Rows from block 7 of the encoder of a small masked image model, named by matrix and row number. Rows with one number belong to one neuron. Each number is 128 + 32 x the weight over its row's rms, rounded and kept within 0 to 255. All counts start at 0. Numbers have three digits each.
After each neuron's rows are labels from the 100 images, of 14848, where the neuron reaches its highest value: "top examples" is what is common among them. Only what is clearly more common there than usual is listed. The data: rendered roads seen from a driver's seat, with toy cars, trees and houses. In brackets: how many of the 100, against the usual share in percent.
# fc1: MLP up (encoder.blocks.7.mlp.fc1.weight, 768x192), inputs 0-191
# fc2: MLP down (encoder.blocks.7.mlp.fc2.weight, 192x768, transposed), outputs 0-191

fc1.130:147133106131098147115118211117126191133116103111136178077131158125147104186117145090064069127188149175110127161139172163092123127134113143115132089165144079107112109149123153090237130133127118110126131133108096111068114111091077152140168123128093102103132126121101114058141166108102101126105115182100081114124146122097073146138155131137130120121120156180121096127084116140142067150133183059150093053137162125118155154105140206156145092131133105164196164142095117124140151135123059149127086091130173120132181124076082143122130203137187128157135081169141095183084149142068109110
fc2.130:161146189127176107149134166074212087114131111228151131155078130127129185088048167131137132163117139093156137120138044123132123121102102086116141154125159117117075094166160103133083167192104164095080129094176133126189160136134102104110139117111188111147131116110122142172108158138109142085110122124096130134115105110153142130107160206107146134125114086141111133175092118093152060094134060125129100151115118082150121145120092130140102150111101138182115192133084178175095111158139102050145141091091121089115125149102150098172117168147131079046143125130123178141166104155177111135
top examples: truck (100 vs 54.9)

fc1.607:069133148108121140123099109121197130065206116110078162159130105122114114106096189080089083112086118165203152181185168132112166141166121118175135119170099073203128132103141130155159150126085145147117140121135113147122089159165111158106112073066132132216133145126165114130119144104149100175160148107115131124135167124064154135141155170155125084094131152162126113088129102082099089160141143098097127134101106150029156143153146159140180115114139136127119061144168107132055133132165104108087095127123109167139062104151157125128087076148075111087129134162145196108134076127119098153
fc2.607:183129163113137130138159213185079118167058087125165119099137116126143159128156103130156140139137124077101125143075149114147137130081146147112123093141146163115129102202128119089059119088169107126138096143108110103162198114126135166182138155154133141102193119096117115118108086199110105112125050096184175177110083119187122105163091072127147169177108180175105109155117154149160138135174095128131127125164114089166136122122066120164105118116140128142146166090146185155164165136079113157155103130134164094127161131110067136103155181128184069184150120096177079169106176149117106114
top examples: bends left (60 vs 34); crossing stripes (59 vs 25.2)

fc1.33:153176105106126094119118119155191073103152104128151114151040141150109072112100124144108058135121122129094149124143098096093117221078112172089175138179141139127156123110134123154124108164138162137100089119124078132075126151137124129106172123143148170166085164160135132127141129127121080158109105169105159207148122095149119185098162147162170142174146115141088109119163062093144139133148153120095132154150115095079094107115107056099095143092092116161181078149117120174105116140134119098167157113166129127142126095045134151153181169114203080155139094169120091209099082184175126147
fc2.33:115130128100092125106140135088115087143132169130142150062118149105208114127140148102095210116104170112150118106121102141117114091186106084167151093113070074163171145198109133178107125099088066172098140144176175142170137178138165156121100106176047059120124076153055071093141159189124145139128143075166151107106169180131115111131147114120088132105146158139181140133089159119153091179146118162111090134139128143166116168121089121110189139121103114100112189189172129092183117110160101217156130134108133112126125133117155148100088132126099178101099138108122103112113136142081151103
top examples: lamp (63 vs 29.9)

fc1.76:108110125204130150150077167104159100145161165113153080129137103079109134128085125150076119150092072156159101171152147129126101126093108090124176124137131119155120101101139149140183136131101179111191066164168182049108066196087107103117084159121069124150162159170085181151115139112114099118135177124086049119158130129115154164153082140131129110132126167127171111218144162130091126134086132152112155120155165122145170129167132163122087091120108145146120131072103101104076094124155171097093117176082096140104144050079190116113153128092156173161100126180123164158129162154143131144
fc2.76:127140111115173146126050154141123130111088101135117076181123092074160165152118135143132081151100108174150149159159116143066077215121155117115171110158125114172136145158098131090160104157118142131126140131184114130119124145185135214135078083139126143075148126171121101138074141163093080082145069082077157158105102130142103134159125139101070092129101155136112137156133147106111059148098110157157069141148124164153185149136141161137126176174110162141046174081152121161086109123142111131114158094145086111081148120146135057049175134071158169138092175119147117113134118126194101125
top examples: truck (97 vs 54.9)

fc1.664:155125130144106085098139094080155075180131128064154064156158202089115194219157124105162130114121099126114105131123149137149172125104149105131133116115158109188128130185134092124038132086080140129123137136191101089160098135149150099124089154148139196069112138155121132132133123140133113116131110102063099123135088088110097193146143129091125166130073130166178191095147074194131149119158127186079106174087139112082137144156127106164123104083071159118146121132166143105109119171127147063153140129093123115100090123141125109172119119169129144146090156117152135123186131123078042173
fc2.664:123116127096132150115133135166157132110149142117122215087091103146156119099135124144066153134118135125102147087162123121160070143128151109171144157131138146153103121093126099168172090157141111129120151118094152130095113100107073142120188092122128164135105102120111126160107185096085119158098140122125182094077113164151148090131088151151111029069099144112124039125078145085125095132164100133145175132122144181154103106102077144106146121148154113215100128175098152166116152043126141158082123146169154123169176145113183160147092081126065087101160176145167112217072144112114174080
top examples: bends left (83 vs 34)

fc1.675:086227176160150157066123165107137162163118183145146095105087102097159179133119126107154131139148107160157147053148142100080096087104143134129105085135145106098176155185116116129102041190157128089088124084101194130089143114109126075101147077148098077063107176097153128109110149110101113126118147120101169109127158114153101167054155125147136171123131145132152175126146133116079113150154138065109112102109056149120151136121155149095153113160084145129190143138143101152126144125137100131173141075206182141190148155187139179175110094157097101148115145112164134131131177115104129127
fc2.675:168075085062132119117117086171162057098093167155168187169147139133061127119141151134099129091075190108071081215148105104220155140162152178135188146150082123131103139105090156099106169064109085124123139120153113092120127139198137195156138129080156156125150080124136140180180133129137146092140108123119108148138184112111114098164140118133117165114105153167144093083128146169177128096102112146175166160171180137148111131099133183174113155115107132071114120105087129081152150152134113156118088133066127096114104108146151089080121153134157192112141083125112118095160098133117120140
top examples: bends right (93 vs 33.1)

fc1.480:111129125126088173115148106138178135193127100144157087124134141187123151159166095114119095084139149107135065131123153145157090075128178187110167119176103100154100156128165181152157142122075111132158100144125112128108102188120105141096129131090082077108122100099132120099110137155091175097147112054070123143149062108071118115128096142165142066137151089150172115138167110128180140116170114118123105184126021151140125141145130138116107163097118176070158128150145129140134084142163097216179121123106082131139157104119179076108116117115099068178159085138139091092187075116096131062
fc2.480:195115097173123085172146126139157091093166144131130137131090172091128170100106129149151164245119127171096116122130112080121118151142120129119043163084143161101152111153094123135126113142111093075092116128164074163148133103140113119074198120158169123115104126179134077076146160105139108175179184122167149131156134128083119109104138151107105144160126121180106168129138172177115110080136124160127127079145158170113164086132096146122130180144092093153204116078133098163068148143120150101059151088142213110077127164118088137126097062137180144116117159143110168101145182112103142115
top examples: bends right (79 vs 33.1)

fc1.371:192137105116151172104158173132083082118126131136136046118143089159155109112074149113190121187116116152117139178101147140146160107147129123104107124218179149151157119106118113168144169180118152153120179138104077132136131104126122177100142097142136065129138138158163128087147122137106187109090098130168082167123118074154193141063131138111206115138150172178089082140061177178103116144144121099101105158098127113168098129129141087111118122119105092112099116121114150078103060108185152123089161113169107147119111140140111106151108106124116146189098231095140127197067124129128103170
fc2.371:139122119118165092123086137056143116086201123108141135129135163134144070140153116124170168108143151105089132106075121114128176091050169095124140113165071167129104074069142105112135215137112105182156068168113134149142110129126132119100126154100112134127104174153165101170102129168104084192154178065071156115119118134104112170053134084139136162130081118084150107073143098077164152142117161110124116136092098111182143166182093106112172170147181131139112166172116138101143076080096147068150184142135146160130164106126078136111206151112114111168128157173107119121108161135103135093
top examples: dashed white line (99 vs 25.6)

fc1.507:102095108209118163118097172176156122103104122125191129159084129084096086137137120188113150093109130115183151128103085078133146113170049121085106136152181161105137135162144168106161052102109129125129081123169096094094117124105119055157167156150196167191163125147143113152141178114116111073077089051091151121111082172173121121104160173092132140108164111132122173141109149122179129112158107099083086163140117096097148169156088080100093176120173130151161149098104151127159117158132159136074144148156134116184151081156118171158126123097108149169181121120166123176166161119111104108
fc2.507:131201166092152146151139120106138148134104179122103146088170197165108153123111156101078097154142147161041089061180128154152124164123212122162189117111095023145141128103107090170124177084140128118140152149110178189120130106142125129099101131167093109064113099122119180095111104145175114150145141149130101115125093105084165108124084127109117125174137105145142151147100104114124110186090117167148186122156140156122097118129185179121116169127106130077132138113105078113083134111188097151140101047151136136103141137087146115153113109150109157148095168127079120114094094079119106224
top examples: lamp (96 vs 29.9)

fc1.117:131167087105145112180140108153123167216137118160110164136139095113104139114100137113148150064119100094124099177097106097126143157102086076136223144147119111130147124044080128170166134135067144071121121103085101134084120072168168175172149120110123085164181162145140117123123126076115156091103142097134138173128109142107153149050141077159121155106134134123159096167144155154131091128131089138130131169146102175209138104144179148162129170110122150117132175112133121130088167133133114085115149127121109087147072185120107143099171172065130156138191152143201166188101054113133156124
fc2.117:081154136184074151115159112135097152151120123117127111169069138143127131164129098154146071071155136112110167096160113097135154111099134167156152146189107077144165190087142093099147132135140066104163144122128119053077139102187186211155184146143139090104122063131107127136107084157130129128156132159090155111106161144136097120140143112139122113139132078171187131079168111128094106110108133078109139072105147155139135116160113156103184083166200067119124106164088129101175134134130128095183124181120148112095129055154187145190129148118168132143124096069056067151105111160110124129
top examples: truck (93 vs 54.9); bends left (77 vs 34)

fc1.45:119104114094113145177161147111080091160159068119167178114136159122119141101141095160106104189084134105118108144100098103127153082088056067169163164150064156113138154151096163119041088088099149159073105113161119162148158073135149159133104121081154112195174149176129111133092106143163120130103108120167174123160090192138186144074100133128117154063150105105157209162132122156135179175132124107146124119160095141184108124161081153129113069093122093115142177078159145125119127134133049118155167163119079060078124112116120148156115109110139158127146118138149099122109075168107106121
fc2.45:079115089145153191135110138114123177137124204161106112032091130151166092153117171144081093035127116139137078156095101155178127150134133086156137119120144148153155144139149103082152145149117156080101095170108131106112090124128068089085145108125116130109165095150114127116173102146139147077143146174136112107127153155135165124133154104119109099105149080141132122129119119086081079148110120097147145153122147132061096182148088122074151092141163124153148200134084140107210124093081096072110119116098121117179183056068143136162155098118125158065104119158100143127131153113181198198
top examples: pine (78 vs 28.4); bends left (71 vs 34)

fc1.98:153170087081171138149084118127070048095188154125145127121131091087242140153141100114113139116167108148157116146108076138157139145106144063121140141160128204140183139111136119160144139126096146196162145118128178136129116150190181173108134140099138108049127068149127136099105046147105128085145148157145128110134155173115126127103153082100103124170088102122132149104138117103138117132133122158136123108115090108088139145139128210086117191153119140072152154151078146114115113156163060129103146123155076136138093129089129119152063139086111167155116145109161082066047127169116163141
fc2.98:107132180173115120160110105091104109116189105110142175083146112092118122106135161138147141137154151095164093084156081121096144120121095106133163100095105151133118110161200162173120082074127142154138122095207193153083132106093120096103141161117099070131146076108130132158148038093119176175060114169179122105102168191099113130133154079179170163112195122097128149112182073121153122152114114146151139109104088075085178122126128180089147183141074135137154122108106139089163093148190099160110074137108137121176086169138088196151163100095142114086132120123116115108135151133149129168
top examples: house (100 vs 31.6)

fc1.517:141163181154112146142169136144156117121143120104081124146105151155115174122105160122079116131141166165135105151186152112111119147088181173144095136107176115123141126175160162172143090101086144158170119113141207164079149068124058198136126163154154069105081121125166191205158124151060159051140150058138072164120105099115184100126137106118135137121190113140144127120157147122146135056112114145089129190113085159117170131090138120116157176119209106101106085083128147126060134195140126146143097131139073137144107130138095120123138064063134109134133122155142153126124145111159129167
fc2.517:106161142148071096094109115089100124109077146148161118151180114073138118105160059118127184105067112112128145090135091155135089065168151074128158130153080150173108102203166118135091154164159177122067122099098109132144140187111159129124137110112063124143156130153108033046086152117181089143176154105107178152124211141161119079119142165166168102136103162099126205128142104126131109145096138134158153132105148135135113125166107148178099167150079095118117097094156100094155128099118154127103109093115115157129116134132175101144084141189091123174052132088097118114168135158142148142
top examples: lamp (74 vs 29.9); snowy verge (61 vs 33.9)

fc1.263:176112163152131066087168176135147133181099100122130168167175147060188155178085183134158126178122152128152122140166128104132117139181164161061129118111156131104122140141155113139094088166099092125107138077148120136091080163162065099143095108185121098123178100110047114157075128147156134097140112158176162163116172101080130123125144135143095127142102119135107128121150163124092156137138125100145153122098198149088079126151111068131129126161122180108146080095099132131137160104145033164142135112166144152066135205201128152098125116139120195161109176138139165115119175062147103107
fc2.263:147153105081171138192049148090116121067124171150079129163089160123167101087090154088135096080134107164131100142161172171109127173064148110154143161092130133144099082131120151157155103168063164121139152174148132123131128139092181153118122171148141153104152158092177110146176150150082083112113086115151193100147110141146193134126112121108148135139159103159111168061111122087140102138120114127137080166173051154140157134115141114159104106079101148115050212089156171077138128178141193129124151137117143154104091108118158142171144149191103156067164113137107112093107087096156118160
top examples: bends left (62 vs 34)

fc1.680:124091168144182206117126176066158167159109069138127133154147169138107111132140114074115156120130165159111141094117091157155138089187137143110168115155106108113124114097115181105144133134126193165105128105124143132133125110153071148100109111121115143150149117146164149137174113159089117178093087158100078112199123140082055103121120196152158068153135092134112143153164164098100133153193123173118166117117172121148107150147118119131136203145193121111143142089186087107168117115134109121171195089100117110106168146182124099134122115152131068173145116120157128059122104159080124005
fc2.680:085126100143080122087134112130125159162107127155088134116101074106165103122124120140141142113132119166147091128169158133069088127093132162165123148104092167214073125182166091170159107118130069169181147132145138079121100168125148161129159110118131146104144163097109120132115169135119100119130168105143175163126085112123138132154147054153131142078140187139121153153096107198163172123100181098186082135141111143073101133109166126125053097160065086078071124125130139121096093126142184176146053115132115132108080119093121180127123121121176144115104086111154131189083120140133093247
top examples: straight (63 vs 32.9)

fc1.364:067133128230055142125159182177110092174088142076063092127121142098116107137140182097084141124096147109202173142149183152121140127188131137105092134097083122132142159169129131099148113127151136145137075106159121182101140137102100099152113142188105130108124134123130141120077184146134168111163078132172172070092146153147053146106112110147151138175145108156215213131139091128085088143109152121146140151144088131143111159132142112123099123133086067167096095111170142089109128122163052131108130151175119140112151106162151131128141119049130168155082150100149139132102111092116071131
fc2.364:136165196112151141141103130170141111118119140146142048159123157147169140131115077092150158147175119115114128113085113120131077124072170106153119143145131180133100059155053100135100094136107183184167097114138122121205173109116126100114127107139123102108093175113160130077095121109111161169231139134127084117132115094097122148115080126120168135089106155078101130161103157122076114120110117141137061207115111183104187156096129127050143147092066158144171113100093141157126140123106127116137174105195100159104128162139095041166194137137119165103134136135115153079152144129139106080
top examples: lamp (73 vs 29.9)

fc1.577:193127020156117196112195133147109092123131199109142146127137098102108154137125111090091136148142158186137128070119133100152140110166136094173130117138147108080109161091166133143135207175139094161166119189121177115144129170134098132119140118159108159085164121090109087114159104125174114105155142134161141091180123073093129074153086192098147087137168116137122108114072111143110030147125160128100083152082166183121110139168121080179155129155168168108126165097151085108112124150137139139050161097093098148111125151158135089136121101092114132154104142074095146133063133145116080151
fc2.577:079128115150148107120159076138146170112097165157144114060141068148199126170149134140127105102146058077158159158077115105125134112104086160184108095128105120098117114151123099131070136071066153136066092109186160119106160102105159112180144134067078152149098148083144149148085079153092183089102142077128116154087127146157089223126148072104146163118138116107112097115150119162133146160125121101201176117110087123108102148097162154105152096139116154128113166126110195152166131152112131156171109118188125137081085108118073121140177158135164164112167172128155124167125152155088134062
top examples: dusk (90 vs 29.9); straight (64 vs 32.9)

fc1.44:083136087127182118095078115169171162139067151138185072102155161139146142094130129117098081147158127095116107158184116138135104128085208130077128059147128182112118129169146159162104104132082124161079101137131038129062081087130131122141139171150137145092132194148119125191117129132108137077128121103158141161112079097164119120181084106091139133153116154083185170111111141123154160111123145123116085139149101119169108154112037178122107106072080161147111175135191136100092160125075121164115083157151096109076170149094117172171107174146121134151164129117167142087129087128111102115
fc2.44:125142112156138174146122146152096078138122089127105166211135043132148132131144101099145113153146202122117119140112159142176103147146113118119162117128110069105154124132061124110114171134128139102131098114066117095128127188173073159110149156103165166163097145083097120100148151094078046121118152096124168157076135087159148157104221109135139121125095154148155105096116073133166138136150100124121149061127161099100100195165130162179064065151105088141164189104143106117103110059132119167117121121171145119171155133167187106086146138112161143114136109141168132124147091125143038175
top examples: pine (91 vs 28.4)

fc1.297:096157098141160155151143205122171092134130060129149083131187116067169140142145089159082125106195080120103139159086135192164109127175078115124149085167175143130079147144157155140069127111109142129082148144092112064122175156132118150088076138139107147112097146121088129104134129129145087114135106151121113152138068157084133128136141131096134137148091136062105138087105200066092101103186064165080156124116139115123141141173191124150146134165159169086094129130154121127112128053122167178142158115098110130163164156131137126137164115094233085133125117169080077142128096155174142123
fc2.297:185072200126163088106125065137126096121154149163103071182144126150111129142078084088217127146132175117188143122109140095143159134101118143145168100093148140093105146118123168136114132141178149137101142144149158210103163131141107110142121099061136056159142067107157161134082075143106169137135080082139118123125155178194114137114113133177124084165165106135141152186162104122138133153149122113113135118073133120136149120140113170121213139109054071135134130115120161112123084143137096153123157124153049129111061142166094117104102132128081205116191132116145122102146175125152148076
top examples: house (100 vs 31.6); bends right (63 vs 33.1)

fc1.334:121138199213126062135136134094121195171076091169146127073051102128114111085111178102098099093091118113069142101085169214069164153085095152124176137135158147103097176187131164120140129155123094152121141168121105068141103088135129130104130107137093157150126166098181127129132113149148139164097162138171102122166132071077131140133105108137093172093136164090153147102118127101175128101124132137119162152065099120140146090128168162080098143232128117076142127133163105120141120097117123114088138131114087077104107071140150139093160125106102109170072128128117119183096176134177119116
fc2.334:116120082095081137087067186191104105139170111056122141104152146126142134128137183173072134177167160145147104139129097085169135121111148133077131083068152106091143124151065054132122134173126175041114028154160110159096136165155079155102117145089133098069106095122115133152189177114119175122081112133091130121115130069091155102106168151172173163159129149160128122120101134109113129121100156148138152141125088084141094143156103128176142186147115099150147062065172161130132137181120103170120141121116152172118112134158108146122134116154179161098085103127160188143143145145129180128
top examples: pine (85 vs 28.4); bends left (63 vs 34)

fc1.645:162107153133109136167113133099113171161160167144115105147073079097093178123144114119036154109094124135132116122174112129149149156133113101118121163122157089139070184145146215203089105052119119103160118127158088150104122139143172156080084082126142109133127175154159112151162089125116194099147125123156118167101088137160167053099089068148138184108175195131125120094193157108117103134170094033146088132124099129129142121150097123157115110111112113063146096058127132172095117131097114128128146148151116194140138119175117145073179093163131138091109094117178161117133144134147174137
fc2.645:130113118087117115161182109098121078141107103122076106094098182119156149154114137101186094112093106135088151204119114144154173129117129145091110070093145116147178111100153117137104118152119173126147124172156117109108156158159056059172195068058131124116133114092118144122144111183124103107085131139156187101075149091140175153098180167112111143173096131176122083095091143157133077066146054175083102208165091125142145126138107171097118116093115140122080154135105125117090105160169082120141138124155153132159181153091120168175117148145107102189116181180112108163140087095152133160
top examples: pine (63 vs 28.4)

fc1.208:151080131175142131090135133127190137185105145111117126112094143128119159136062176152100061102140139090129155134114203136103147143120152138160139105120103156103067134058099114160176131120107146127134083089126126138104089157132098151115148164107141100124119114164125160091096111115118098124170168054063159100097102159140141101135064092139133104095118160234105092144126131100138189136132113073138116199127129113147166154161151111132136213122132133189142089067180061147131114142150120069120095061113085142114080162169129166111176138095118080099103140201112152090127117118115123180
fc2.208:127140129112110143109081097127134124149145129119055108161167153136115079123160098065163139088179116193147152105102078172125121130134119121112080177130117096189202137134117116136126127162141105117181225174135141088072166144131156182143155137138103109160093114158128131191128129128132103100163063166150128078146204134179146129111117139082199114109159118142131121140167114085113144140146122161073125164116154133161112138156123112101167118089065100124093140163046153125145101070125151165054177058129114100127126112078122141131118178197110147177156110104141092127148063141141097149
top examples: truck (83 vs 54.9); straight (61 vs 32.9)

fc1.516:137138171141101132141164173145135159112123104119137108130121212188116163152099167172134064135088153131114158134181118201159170194127155095099193132187132207097102143105198114080098150111126129106191117118179169138131139107144071085131117112132146110107156123118141183110118120166157079060079104150060109101124162102144091189048167132118159156075136098167130123130140149156147095147143121099122131122138148151073116145153139109103063147092082130119134116088127092127171113107155127142126113093152060090179071097168144088075145163158105146153120141084164157125143117131144174146
fc2.516:102146103062124135106130096137110108122081115142166132096082062079166098164125109101128177185072086163153104163104157078111045118097136165090182079088185100172155171167148130204126079157113153191156120137134100106134174130151169098117107183111115180183134114105128128113120148127083166128154136115142147104112110149167138084190128141115075080163127177072060115153072125128158139090102162169149105102119071144130144123109137135130096147192127123078170081186146206159078108159140165113137157145115159153089127135137141142142134069167120112130121146151158090134123111156135149145
top examples: dusk (64 vs 29.9)

fc1.207:149132077145144169093106181180166164117136076115116133133161170130073059101109181150172127115099124201140145139142068144130069156159157130091196150178092158131093162083065087117074143161121104090151116086110134190112124155129049136123127180107116171110113172150110124161184176164142133070128117185092100076092185102177134127172142107172154179157143108079190145111097151117090169134089156181159151110131099094143075166160147111176179128122155091079113118132141135116115097092128118133162136134133127084113117128129169146123124104177171116099155148141147119132180133144172128133
fc2.207:109109132149132132135166155172177145149163088091113172150118114141151122105135133171127092103135118084151082111142137094106192121084101194136143164081115100152124173085108173155115144164074130138081073095113210133101065119161187124166163115121171119174169085173131163078128107101144135125178119168082131102156084212115131155095116071148053097134110112226091084169145109130160118086114093121147138126146085145137167088080110141117090125170134126101147122151162100129176151177169147156125124162147122148110105134146162155111089067066106161195081140158154128173113149124132126119
top examples: lamp (92 vs 29.9)

fc1.397:150189084113174129082117113162136165061173136118135165111124118120127094130147061156136127093130139166168091177097119177168113164093189140106115092100178182142110108121083120079144164142163087166091129124086125090103134151174105114070121091174083078149107123103064092105121158177171100118171063135120113158197101110091187169159102054111100078132067185128115164127071101143159136128130154164201137173128099104121143109105123087140157173108155153091116124147172142129158174118117154143093121127150140106104103090156126098107169132132094122128168175160140173194159136123131095128
fc2.397:112149165159116090121139188079075133164099138130149116068120180111099113144098171122175157157098146075127105120132146111137179144087141066122139126116101120088186160038167114138115127156194119093134175074120149109156117154128149140162143084092097098085134143172137181137093089173124107150069166095134163116077024134054149121090200117174111132127143150089160094119161129159152097144127111079123145105096116084091122101185162150097150139164143092152141151076148129091084157122141147041134099116131178155173097173088115152131113127116134112125120122149114094127078180119149138170
top examples: dashed white line (69 vs 25.6)

fc1.428:142150079117120137150114097179135195171079149145116168148177099065185134177144102116116114102201089130136113160139125157095105105114088094128145127137156168143165162029090125131179144142095137082061140135127100110088079072143100155129137107132115075128120127092111171083133104144158123127142179072139158151093112119141109137087179145119133155140104165169097112071133121139086090183133140164107123163097093164112195125172172133116161141117099114130075157084090144113104115109182153131137151092111147102166108142089091126122206177138135163108086134157158203175091096053101122156
fc2.428:066105154182148095096126088128088102163157117122085149134081143141140088130123137151131148073118122112117081174109118145164161127085122179123175117170110046116125137154151105069093102065080060130150148075199102045137125126141172149132147157169110115114122066091121122155132062099057148144136082152107148200125137102086166142175118116121135150132122161129186147123115158115100131164156145098123116157119132126154138194102135090170136098139175122145154161145126136080133143161108132151172079140102170098067070097137150163134095115160159095160183171100123053106150119187128138178
top examples: bends left (95 vs 34)

fc1.473:103168151116119111089124124100158124121115128070114109124125118116090144166176121131147174143126115119112176112126170123084109102174037097159103121130137107153127170154116132170152128141159063195099097140126073119094114164121119189115127141112082167099101196170114158087132154083147138137122108180114109124087161197105130105148062081087065151107144146145174193173122125136135107156118167157120152136194168021135170147194159160122135065139098119126149078132121176126088144100134160117158107160098096129110102145133083048092114111097161123099162137106074112171120096178119097091
fc2.473:102129114119101136137164081193151102161103100157118104129159167145101105090147123158103139150096113146079094203070078099188116177167152146123125102140133170155157089094126104145056089112079083132129108167103096181166141106115163054119115183073173105145093127131160131124105178149104145117177114080093108143198128180170127091105111219123122071118100102119151138152167138069106158095100155159131128120114117176073193151120148136122128184077133099082170152088136153132175105088128115126138139104130109136122126102133144184098112155126062115156061077109155095099099143123141120171
top examples: truck (90 vs 54.9)

fc1.696:203074133152140162140118144149118153129129103136103083153131120126127115116131117114155114131092114153178164057050143136190133185128167108103102105140183111107141123080108120163124148200119155093093153131083141164108141158155143121097089056111113132142120114126107163126154137145147040094086109141134104131080115115153131155116148191126163098156079136156135118148100120122119163148083194153111180133064149123191112100135165095182093182177093190078124168111084124067102101119124139125120177103183127191122078157113168095105179106103084110136144141091065076146087131149086162108
fc2.696:130191122179133163092156122061117139130120179152181171117102145120120136120150083092122147126119114177050128212159107096132132071137146071126148132114140142129180155143142170071146102134091115117054145171142072121149086153109097122103132175163143129125216153096183121122144126144102136182215151137145141132085115106124143154099105072141148112096130110109146127057085163078077100125107158134114091156147079103110144161199079144097148153128143082208107164077171118079170146119122142122113081152115104103128153067152115120184088159139147181143135108135181138115125128138118133135
top examples: bends left (90 vs 34); vehicles: zero (33 vs 12.5)

fc1.766:135143152118124118054152125143111138100148111131143133181114162154122172143107154100095118173176153154147149037170144123176137173153124178139173106131127159164111128145140124120170122118149129123112167170122102118144147086103120146075117093072209100142115195112158119062146131098076052099135110150124197144153128160115110128125232116140127117105110102178121059096061120133126116113124190065181135132126139149132176123124166130117066133156110132117130166105089129122114182182129085100140166050124142110106101123171093073076148140190140124124076120113163109124084102147141142191
fc2.766:120114124117146136154119116156137104128106106183111112107093088135133086143124147142150125114155073076117172175120085089105089141192078144060073145129175048144148202121144134108064110146106175161131108122134124188106101080114122158173139175102094130099168111178108101144124174173139089081180114103146121098097130090161149120135111135081132093148157160108114154152210157112112071133134107119092121087100150138190100167118106144082135147117157096129164148157134164149146087153118113097080120135138126117130192091078154160167128161076121121147093133110150075159155184125214180043
top examples: truck (95 vs 54.9); vehicles: two (71 vs 41.9)

fc1.317:205095176084108146165145150123123134117118180127170158089139084056108161079086175161153037155082130083137157092135108139113128136147131123142112117092186166165088162153117125105142146168166133125160116154163107133097119082155094139161114133191154161130192092114112156091108124157150107051146148126146097101081152156107126135084163145111138143073133159134075165161128094133179141126141089122112104116151105173106083112100195157141101168118157096105116127146126139110170183152077139150089145149203109095146094076107146069112145169104095139133118142109175158205076085163169170152
fc2.317:089168135108142085141080130116188156134146090124172085145136166159098179083115139140096143121070163125081179103209073084141143096151125134106140069103136126135123136138027117144152176098184106112157099119166110131164128143168064093143120103096148132146177154116152060151168151158125134178121136127166145098127119142114114182127172141158079123128127138065145129100148092147173144159157118113116124119110192111082112129156128155194073097095168167105123140113190164182120092114137121111197204127130149058095095153160142134112088161114095061095169144145150141090111132103090141108
top examples: truck (100 vs 54.9)

fc1.677:130073077072137151071085136152104110078176092156131097188153084128175076102142145147114127167160145125166072128072136117122128135161036066106145074156154134130124164086164131124129108139166120146155121132157068118098146141105177159099152125092122103091152072133132100063089142127173100136148113110124130078157112150145096100098154110096110148130141207147139185163106116165106162152193112154170066123192142132097129158127122118110179200131171162137087175099071159185150129128171132147161143146109106101074135104100151117128128141176149150116148100107157145172102081136107111054
fc2.677:173119143118168096132118116159129143159122096117138137137137141146085224102086141088114171137087082129112158147116145167135105117209155107157138177114101141140138093162148104126029106143165126139111114146135214096128109149080088108138165115112168109112071110155138089085075163147121112106096127054173184155126095148108091125149095162151134121057115118094153098110153082123165120116109108162051161106058111170117089166125101169086090112174076113168166170115125136181168105115123194126143142161177135157163150170141186171112167120144086105131133118136155114111104183100091119158
top examples: house (75 vs 31.6)

fc1.694:120100125190115161123190161104115098126092082144095069141149117138113093100204114129080121088117121159123155081130124163153164063142082209138071107166117103147079135105157161139063110207120111149137143150116139175127153065114124116100080141132170125173114119158163176137120098112093114116133165127190101103116160136156182097118149148167127075119101139083128128109112130114207105124144074163128182128096147146125070110134133066128091173096107132122132150087152134118098080105103139189093140153133068108119189186164162157081115124151100134182126138145151206129108111118124173077
fc2.694:127115100057078173071132152115120121170119150151184134117114130125114155127050130115127133112147193195102104107137094128095128203147097096091186088109114085092180175104192094135177109084102090116152151106138122130105105117084159143134113065149115141116103139134133157157145183096089127099137094179111123124098076117087088093135148086086128110157124146186072087158136168156100117088127109110135134126153126079104094211129098167128077135196162125117087136118174090119175190121176135099179123159137155137129118069113146127158161166118142192163144128096116072174094138160087108132
top examples: straight (66 vs 32.9)

fc1.169:112118154120140098152130162145108125123125153105155116145118115099142164150087123099115133142090132117108156149188120086094113156109147047169124137116138135158119115143072170165155170155123114175135183181157146141022116174136127110108078153163093068101138155137108116125116093114128181133193137077086100162149123098114130171157081098171090178112170212154103142099139099139131167102051173184129153097124162151136176149130079062094158108139092154144165141118132068203144130149151158137112144130082136138154086154164103185144134192122186096101131111091155173106116071151079118152
fc2.169:098095107131115193123146134099147123101121155116073177117146109135108138127229197119129124116079138123141105189078147134142090130119086173040139118136156121092152146162159104084101119080134126088125123093064091119174120088091110147136123124100105152159120157068184160165160166121127097101090150166147152098108150137135187078085182125118126079147132103162127127158130131146148152144158145060130124155181117142185078126133136118141130146076195131056080166130135166123126172167142123172156144150190166141090149170052166090144139108150129186150112116194125098179132125125123136077
top examples: bends left (79 vs 34)